Weights of a small image captioner: encoder patch size [4, 4].
Rows from block 9 of the text decoder, named by matrix and row number. Rows with one number belong to one attention dimension. Each number is 200 + 30 x the weight over the matrix's rms, rounded and kept within 0 to 999. All counts start at 0.
# q: attention query (decoder.blocks.9.attn.q.weight, 192x192), inputs 0-63
# k: attention key (decoder.blocks.9.attn.k.weight, 192x192), inputs 0-63
q.176,162,192,151,205,191,221,178,202,216,182,230,183,175,190,205,244,195,243,165,228,204,175,228,230,193,171,184,131,212,236,159,254,235,203,227,158,262,218,198,227,237,241,208,207,170,198,199,202,211,203,194,244,168,196,209,170,237,191,224,204,218,191,210,217
k.176,185,204,257,166,188,229,186,206,259,207,213,219,201,153,202,233,214,179,171,209,190,198,179,220,137,196,153,195,176,184,201,201,225,181,163,208,202,245,198,191,196,189,239,230,161,176,215,183,212,167,252,213,205,155,164,176,172,192,222,249,168,212,173,183
q.177,162,180,206,218,171,186,168,227,187,184,203,206,230,249,180,186,264,205,173,136,120,139,230,212,182,249,188,225,248,229,220,183,204,179,208,188,238,195,139,189,166,150,187,230,168,189,184,244,160,209,221,221,175,131,181,202,180,242,184,238,152,205,222,199
k.177,197,185,214,218,221,201,225,216,170,171,234,161,242,187,138,126,215,194,191,153,182,209,194,200,189,236,190,252,172,231,177,197,197,184,167,201,251,238,120,211,225,108,221,190,220,210,228,205,189,154,196,187,198,192,204,211,170,176,191,221,148,169,191,243
q.178,198,209,171,183,239,173,181,188,223,197,218,168,207,173,209,211,199,181,185,193,203,170,221,218,217,222,159,229,209,204,248,219,149,233,198,178,193,232,217,240,201,181,185,197,234,259,223,182,237,99,175,140,228,196,154,197,169,142,198,195,194,237,164,206
k.178,140,207,224,211,156,170,183,191,177,200,155,201,215,230,207,212,171,175,194,161,215,180,162,197,196,182,216,180,124,120,204,175,160,192,240,247,220,184,212,196,197,233,195,191,269,158,260,159,222,216,246,127,223,173,176,219,249,181,178,210,208,263,173,228
q.179,163,199,165,196,212,168,163,257,190,240,192,219,183,192,192,178,218,135,157,238,205,161,171,163,206,179,186,224,240,221,185,167,231,249,237,198,152,189,243,194,235,257,152,182,184,210,192,179,167,198,272,211,180,174,237,190,275,180,202,165,178,203,212,212
k.179,164,242,167,176,179,187,161,230,235,240,151,217,198,213,192,234,270,132,201,233,223,158,190,159,205,194,197,194,221,164,142,160,192,256,214,207,150,157,214,235,163,201,163,226,229,184,224,206,184,235,262,209,241,192,225,236,243,216,227,233,212,186,225,237
q.180,148,182,205,204,217,199,190,174,214,154,175,142,201,187,226,126,176,135,254,183,192,194,160,183,203,228,223,146,234,192,239,122,166,251,207,164,187,235,244,216,242,163,205,210,274,202,120,163,206,204,195,180,169,184,181,197,213,157,193,224,184,210,178,212
k.180,187,194,193,227,161,195,216,193,200,209,187,180,223,185,215,161,206,122,229,148,174,174,187,181,230,203,253,211,200,167,280,223,204,229,232,162,235,218,235,161,201,235,191,215,236,225,187,182,159,175,183,174,231,188,173,230,224,176,188,204,167,208,212,213
q.181,215,133,222,201,219,270,245,224,197,216,178,209,212,120,210,194,222,201,165,212,196,210,205,201,171,216,239,108,193,218,205,192,217,171,173,295,226,241,240,196,223,146,243,236,208,145,254,181,169,196,175,197,239,173,228,229,175,215,174,227,305,237,204,206
k.181,201,239,194,223,228,239,126,127,156,225,173,139,216,179,229,182,156,165,217,168,166,196,203,180,213,216,186,139,190,200,166,207,97,175,189,197,255,214,181,172,170,242,132,216,259,199,251,193,216,86,170,199,222,240,226,249,172,240,173,235,178,183,141,210
q.182,206,153,204,182,201,181,257,172,192,210,236,181,197,183,252,233,216,218,170,181,179,227,200,218,242,181,213,177,165,180,208,199,275,179,228,176,240,201,247,178,186,162,205,175,140,204,212,205,267,202,218,188,245,242,227,250,175,205,211,185,222,154,161,215
k.182,170,161,189,205,236,190,230,166,212,202,218,219,188,216,227,253,254,212,175,207,178,196,201,222,190,206,255,213,157,208,215,202,200,174,222,171,189,216,154,204,119,188,202,216,184,153,201,216,250,201,207,232,207,213,187,200,199,214,170,188,242,173,165,209
q.183,150,201,215,233,156,139,202,134,190,215,174,180,261,239,279,206,204,212,241,187,227,185,171,174,226,220,201,158,186,222,197,198,202,167,238,203,216,157,245,182,174,180,188,217,215,185,192,165,154,225,200,171,249,246,234,183,213,234,243,172,194,259,192,180
k.183,160,149,181,194,126,214,241,170,217,228,183,180,200,213,250,175,220,196,215,258,245,232,198,192,215,173,281,237,198,193,200,230,220,192,209,205,218,193,150,252,208,178,213,207,210,181,186,182,140,194,146,112,219,275,194,180,221,201,208,183,218,245,222,215
q.184,194,284,227,169,249,213,211,149,245,200,153,175,175,161,207,207,241,205,266,197,228,257,199,229,221,185,178,201,244,194,176,209,199,162,250,156,186,165,181,209,196,255,215,185,237,244,233,147,203,199,232,221,206,188,186,215,226,195,189,228,166,186,207,183
k.184,184,233,243,206,202,162,157,165,162,179,188,179,233,219,225,252,223,183,270,223,237,215,231,238,208,217,163,170,176,151,203,218,169,211,207,174,203,196,207,191,192,254,152,169,212,180,236,149,175,209,214,199,207,215,198,228,185,168,230,154,183,221,179,190
q.185,208,244,175,180,217,212,262,202,232,208,194,191,183,201,238,167,202,207,194,225,219,206,204,206,230,187,180,217,190,202,197,195,217,171,186,127,175,192,235,199,224,161,175,193,204,166,255,156,170,211,168,193,209,214,173,192,195,206,211,183,140,147,290,224
k.185,248,185,191,175,160,205,208,203,197,179,239,257,224,214,200,151,154,198,199,224,226,185,230,248,171,211,200,238,231,228,230,214,170,200,212,175,215,238,207,185,206,190,187,207,194,155,230,208,214,268,232,260,119,194,132,185,182,201,195,158,209,210,241,207
q.186,170,235,224,225,186,260,209,208,187,221,193,196,199,233,227,239,200,192,241,210,207,167,241,210,229,198,197,182,232,221,187,214,251,226,209,187,144,185,156,162,178,173,196,190,206,202,242,215,195,226,182,202,209,205,240,216,238,195,209,198,172,186,211,169
k.186,237,284,269,222,178,217,220,224,204,206,220,203,202,189,187,253,196,229,197,197,196,212,268,220,186,187,143,154,219,224,251,168,184,160,177,269,146,209,202,148,247,180,227,236,207,224,204,215,192,195,208,184,242,206,191,170,150,203,268,213,198,238,217,183